{
  "rotation_deg": 5,
  "activation": "gelu",
  "layer_scale_init": 0.01,
  "moe_every": 1,
  "temperature": 0.3,
  "beta2": 0.95,
  "epochs": 14.2,
  "final_lr_fraction": 0,
  "weight_decay": 0.06
}
Rows from block 4 of a small self-supervised image encoder, named by matrix and row number. Rows with one number within an expert belong to one neuron, the router's apart. Each number is 128 + 32 x the weight over its row's rms, rounded and kept within 0 to 255. All counts start at 0. Numbers have three digits each.
Before each expert's rows are labels from the 100 images, of 14848, where the router gives the expert most weight on average: "peak at" is the part of the image that holds the peak. Only what is clearly more common there than usual is listed. The data: pen-drawn characters of a made-up script with 800 signs. In brackets: how many of the 100.
# router: router (model.blocks.4.mlp.router.weight, 32x96), inputs 48-95
# up: expert up (model.blocks.4.mlp.up, 32x16x96), inputs 48-95
# down: expert down (model.blocks.4.mlp.down, 32x96x16, transposed), outputs 48-95

# expert 15
peak at: centre (36)
router.15:120155065133099132160153079146197172125127131152151150209032148167073099106089152074121084155173148121108096146149166109120108087145075126156145
up.0:141135110171108069129086098168140135146133167162163210171079095155124169132120160111104163142052155126125124121213139133122106142115129121079137
down.0:126129091178164141131106090075151115165114131210127118096149164097180086123166134107101055082069072107097057131123075160173133123113086082113152
up.1:124192104199125105171127152113160151156073161188149126150080104174120087107156161112108096136120156091129101117143129126116161138124076106130073
down.1:143070135168149143129118122092155140176130174155078152147134115111067087201106081131126077157132136144102124137170081110129091113125182180093133
up.2:196143149185240105143167111095111137100131131132123089097134092105121090107153151134115084150181141158116144095140156119102094097138092104166117
down.2:060089107114132106148121139122156106106157067126116155126166117090086144091152081173134097161129127180136155068137153139076128091126144136118106
up.3:159130106095133112107086086075158216165127160128125118154126093139115148118124095119094149120140085131100093242179126119115119128179092150112114
down.3:119158153114130131115101147117116214172080153126139176130131143253138090130155151144072125113129102107099119104131087088149136173169125112077113
up.4:121134074212094172153140121138160111088154121066080178184132127118118106082131070141161122176176154179106057134098117120149130086152105098140145
down.4:114160108133126115118087155132179122139130089103101160112137099098058073126104137066125145117139149062152113088164124124175126156139121130129147
up.5:123174100131093118110098114145161122113113123096138070136063133124122106081124154112124139151107103115142141143124097126177129062143109073119140
down.5:156159127119132188071162103150103136150151149196179079164095152098078154204066107106120152129161121136155151131100062129116152180125159157160098
up.6:135159119154175048118099086121125132126167147085156153105121129156139167110133149119116093089065133132059186137209138102184105150127093095100175
down.6:150100088125138112144136084084141186140157108155157103113118187146096058141120090132107073180113109138149118076153110176100081118109144169106115
up.7:156137094216113140130134122140113138152099129181153075128119102124132088131193150139176074125168141145135085111107124142105149086166064116168092
down.7:073113148138139139110141152133145155163102134135101178197087104110081131128085092092107054159124161181169110120155140090116144160124166141137082
up.8:101138148106108167127141143092128098125113107142243117111134063141108085155130188106124110151114119148084134123125187101110155134164115133139104
down.8:106116138087143139151145175158099134127165084117120152095111148095073157129193116196155133144152108152148172126141131074078080100119141092106135
up.9:171100120110181133192172146072164112134132135127093134123147212132158097116122101073099100176190151195121129112078112136121060138098102142182157
down.9:147068107071121110133096153112155137112113136086083146168182112088076130119103099169178158131153169115129148084088175120123150108165124145151107
up.10:064103119090097152111142102095156171126126081113178093146132094107122108124127162149121159156176057147089118159105152118118162099237107185142157
down.10:113160175076156184172121160108097190095157107139120154098104160147142128124079145146159216094143082111154139181099083097110180107175136050164121
up.11:094164098193116123144093103141119126105113129111020151158098168134179144055098136128157088156163082144177125133128120129156135056119103118161131
down.11:090112117143080106071136190162160125153151115173143127174090091137141144190106069085118196088169113104187135138119052122170187150106137145150103
up.12:127146128049113161151089126154135118169110133141101122115111130142101145144097105099100165097126129094138073116115126112160123139014174101073097
down.12:170164143096144127041158113138063079115100172134162117117132123095101166118169140176118151116138121107159134119055138142142079109147101131103163
up.13:100178116179139087152107117181162120137144129160130139184099132161139081097136150091134174113117160113167112116154130158102166157155088101116086
down.13:137083064174172097106078098082139153092117139178084129107124176108108066144105063177127085128153126154091100153172064144134115146113115147130115

# expert 21
peak at: bottom right (46); middle right (31)
router.21:083134084154093106178133089177091096132118125124120101153085161090098164150115114100136173139176174137151124113146163162064089142126083195196145
up.0:113089118175102132170102163118200110124099124136147139138109128175075227085167117125098147176138169154132112150177147135131130153084110127094152
down.0:155084075135119137112099115152129059209121078172179136099132078115117116163184139129126098133089117118122108129135127162149170086095120095130150
up.1:157159104089116077126086128151079091103126102195058086143144197133180089131152081126146156124108121123183176132112115113111095135119134128159114
down.1:082212136113170168087115167087128178107174129123148121131107173131102131092113092133112105131139121175135159071159097110141148130120118080151102
up.2:121187131170066168132119136111110161136089146144110136168106122142132103144092128103169135159156126090159030070174138129078107073180127136149051
down.2:127088085141121124149108144099155163110118108160106175132095162105115104169137089131158120103118112128132175147191107111126193172137140171136116
up.3:110147179162100116130148133142131076115181178080147041112133128138100095184208125142122139117176096113115127127103114124138167112132081092142118
down.3:128172166146111095099089076135168139124132130204132077088138163116141093110137118127120078134078096090101110085114122162180121148019170126112143
up.4:093130169136119056166160137165128096154162144135157111138074127162083146159131097127173132144076135145123107111175143136129133105150107125143122
down.4:137119143109142156113124118091151137143101108182172106079153140129166097154186108147114104123097104134088150076114103150126130104126137118155142
up.5:163154103181112121112108134141133195161113115167131126159151118138182135128100117160160128128153098128139033101120131149071100116110119131141038
down.5:124103084190160130126066166193166177161208151139087127150137105055088123201102089095093130117136155155118147099142108106123118114124102186128140
up.6:122053110171126152150089112156137152124123133166134120147163174157180119105127117117197121119167170128127046094113131156093147090159080134130055
down.6:100092092139132112046080150147147147123194100176062141164134095083131082107090092098103112137144142150120155082141090141118133146141166133154152
up.7:097085104152145153168084125148190103102152130123121126152149160150108145099084055158111108161136130154052112128100106141114164101073142159161130
down.7:138142111125093134068067147147144112148155106161075149100165084109139157138124125120083177078154154101139101151112171133135156191138203141142090
up.8:121065115146156069167127152125177085121115123121124115151155152170101121084094067145139104130172135177101153150064114138097153176106070149187206
down.8:117159097089089140029130139195111062096150107129148129135165135089121135125054096181115123124114168128154141113086180134108161118195181172161144
up.9:124086124115095089131123103156174171154122155142113084110117116094094125174145129131082170145175141141119165127071110145104080080117102143190165
down.9:178095157123167182120181142173107131074143173121159082165116135108138083118126110166144098147069123149109167146065122104110105170155146188189140
up.10:138060128099181080148124169168172116105139108121114147183173177114139126126128091132102103142131133131123223145067116133096120127075122152209194
down.10:117167142104116158062126120166071122106162128162143098184147134101138180128086129153119150099132104135188123162086160128131154146159193132212176
up.11:172157132078127156067109144113099153141161090116150113129166102065167132176148096131123117111103087088135165162139066144113100185147164114131103
down.11:098130107148121101123127191147106129108184158096068129166096119125110134144080095097093135115157146197174154113157096036125142121186130121119120
up.12:139160082041117103135102126122104068134116107145115115135094177139164124143149102089168092170136114124120148084143156131103078113107138177166054
down.12:126158113154138121068111162139123189099137129143151110148115167146086177080128143105089171100155084159140142068099080088128149166178070103137115
up.13:107174160126098100138125132111028136114063181138134133094138067101145139144109140124165089086177082149118108072138127140153155139121117147112114
down.13:117116148106120109111081118118117192162090183088051127164097166154159149153137131150120082174103127165135117088179140106174120131144114191053108

# expert 0
peak at: top left (50); top centre (26)
router.0:135069149083157145184160118096155136116085073157138117095097142163140153147091156086151068161146179155057105139148133169130120108088094108130168
up.0:177106131077140149113184133092178144094090125132217091096129121102195150065147122107082079143137184148090133165102106126181128158148191185107159
down.0:148086107137162145155185180133127168112136093095111117162116155156103120165134080143171089106114113133069136085149062054091086067104152119125105
up.1:121044099158176091112078171120118123135129180111150133121113139182162133155155176160186128127071087111086194113123125156160157062103152164123158
down.1:169100122166055118064146142125105105206070135095138157130100116134114123165187166114091143142134103167086078133160154170134093095116076117087144
up.2:055184149141100160117191140118088214075110150122096158155105107085084145082168147158125125114146118105127139115096115146125150132078157128125107
down.2:171140118163163158095112132134137117131120138189108114124130111093069113112080090062091149135107116123160128032132109151061148187090110139089118
up.3:135102174117106123137095190145164100111148155115178088079120153137128100184105175103185092119157066128120111099173077155150100108146121086160156
down.3:103117146077080125132095202128152116127066091085111095105116131148145152187126165154092112127120174185091092119156196067121128113159101189106090
up.4:185107051150118093122129138115144162141108137148099118137089135183141117055141096148153142130098197133076115098113107133139042084023099102088115
down.4:186141136119132134083126134097142173182092178132160050087104160142056107151122125116085109125104120100099114086121087116145106196082120127128144
up.5:132116087151161073113144102081165115147077093123174121148144132186136106092176173101116135197114145166104128164154168135153152112134125151110137
down.5:106161110118100138113160138083137115125129107126184108134168148106129118155169106148179100089075096136053122099082100135093127120098091138128130
up.6:123079124106165112146132194130137133143118139129174123115140138131147126175056155075176077114181136117101074106089037169133088140085124072156180
down.6:150153127071081088119096162125139087164122113051133075149144149139129139182148154155119119151102122145127077108135121063050105136104128173084136
up.7:079136138127184147135121176118134175114132129147116133103117116102099115219108173130170058110180127104135077082124079161133173153111133098155136
down.7:130164101137054105100087194134152150189047097086103104114102079105131113098119132117068112156067176193136089110142108116099126107089128111064132
up.8:136158163098134076152169105082148181160115056179067109101136091080162060200126127113086128120141186120096119138145071130105114185143116102132157
down.8:138150140120122112112107137116146121108133124131113135082143092103101162029082112152171112158132117191120129066154138109093143162111142122060081
up.9:124131117119126169122145175157097115067105255095079125120150205144145142132064204123138092095168156141172132094098111114162114160093118106151135
down.9:104140124072115104169088171119126149140096099079116144214100166219094143146133160134151199123142124102180118086159148120098089085130157140109109
up.10:105092176122096147107135163139106106087159146086166108120105103122126102192115176131165100091125070117111189127168109174129171135177143124123152
down.10:094135117133072086110123206111126080170106127096113117175087087129106141178098147123114170105158174179123121103165164113082150130175099203097118
up.11:166061134121135130152126096133115153088109098123107132135118144088155135144130122157121062122127157210054179122092093139115108113129118116184158
down.11:125111103140130121122126117173172187142133135099088142080085185129138163126107067115113096134110119169081101080205094083113095150108161128094099
up.12:099096094155097074149093092136164115167143105149099159136125090172123142130124111122124146160073109180147139108121234129123173118196126179095133
down.12:144084108138165124175120065094129126121146088147103100127149117132121164096124114175179097109075093183090090192132163201107159090065107104108150
up.13:198101105149135084126094157135151119161155142043199142136143113124124052097165171158158147134127110132178113136072174086092145063147138127135102
down.13:139056105182095073105040102113156127162107187131099131107123098091119129130087096061080092121177198116111065103128131128152132174125123185104140

# expert 9
peak at: top right (40)
router.9:095108106113147143059132148139137149085091129137141149186093090041073166109184161114121140195084162145177132139065148077114108142114171122110091
up.0:166120102107077115116114155105152147161105134194186128178093100160100151094072111084081189181126102103096123139154190115136130083134140114132126
down.0:216157117188131176148168097120156110133134080154157119148083133090117101123126118039077123118070115089129098084097104134100122140077114070171126
up.1:062160165087157127180205089077124173109112133139128154130088123045062188128122107113141157084151182107147079116127131120140127106152089149150099
down.1:234119127094118118154061135131192181093171146122133124117130125197107091063112130155104147150108130124122101115169148130083146128124122119056101
up.2:109149128129100107092175138134162162061075099123140232180113147143119204112090137106138130169150154143068146112141134099115095098116096171160131
down.2:172132055160128064131083165114210099127125099138152120137121135131122146102128133095076083156138111113161102084154101114088145121058138130139125
up.3:094079117105081130075140146167133173144118138113148185142142102132049157122117122152144088177111174147143123105055158073082108114068164129107070
down.3:131170126123168108182140130133150119084177127124123130139128146173124118103130133108137086127111120131103079133181067162047115166037141095109122
up.4:190085151160117148103078141153093176157130147142177143145072101147139144154099159149087090163170092066147124119141135112080112155149118158160106
down.4:135067114166193114127158131175088102206130108120119144161060123097100157203095119075106132148116151092143133181145108179077100120101184132129149
up.5:141163115156143137104174169103117144073179148132085087148122105141071147122055142133156110121141181083161138126146141112170106082119138093117059
down.5:173129150138136084098088152179125140108174192175081148157099157142095155133088118127111163115155127080105089148161112099077081150066141127126115
up.6:115107086178133099097087124161170170112101111112179213210155099122138131075103140144128136185149120145138128150091167066106167131168123125106153
down.6:168123057125107132135147103123172148134123106112177135157141142175155122123099139108119114109132136089115055140137098226094168145119106115149115
up.7:159070094127083103113126110138088069148111074166142150167107089154122145161114139128117119159092123130110159120177184139124107147086096145125150
down.7:146144082159125153103170169068161173152134094126118155120108105112133118142138136095153116059093054162130110071139141114139182113051067083145124
up.8:099064134144118141091130147155171183108140100122156156124138145154122195077133125152193118172142114144095107097133063122097117154062128109138133
down.8:124146096131120073182095053115141099096144129139116132165152185113158168125144073123063114166140147119158052160140101145091052133069130069101109
up.9:121108086130170109136148124077156115132148096189194098174129145146099140106106113126170166140095078126162108131168156125171163064158115086117163
down.9:150145136152117185113143124109183179097124099137143137116132110125120144083104164096119176116110171135128091121079144104124145112064121090138091
up.10:092195109075179116120154103068138128070140076136098109105119155093122151141146129156176112085092168146165132112130082082155115149139105107130140
down.10:193160211079096129150074194143150160129108148120100115131156174141149131074149105176142138178180137154122134120166145111118128136140116124073154
up.11:105153109171158165133072131109136097139111101129155091145167112192137069093152125178109137127174093126120143171144109171126168123153109074069202
down.11:118097105099092172159181092088100113101095115086157149128141117092189102135141101147192151140139161120074128116087154205133080064131119125162152
up.12:168102119143133147113051125097120106161100145131131100095161182098112104143227073165134061122126129160082115186105112138098137155127137049120145
down.12:088088108084146145149174134086119105164108091110128185156153111099109159129182167174173120100115102144128134115123161198128177076147097114136170
up.13:147045108113052077083133142150154124120149142147151153160103101121100167111137118121067103207128154124179108114123164132164142091113202157101076
down.13:107111125176142174107142128072134157165145106163142143112087177141083095159161120083127098103125063151088096094133046130118111147049100092124122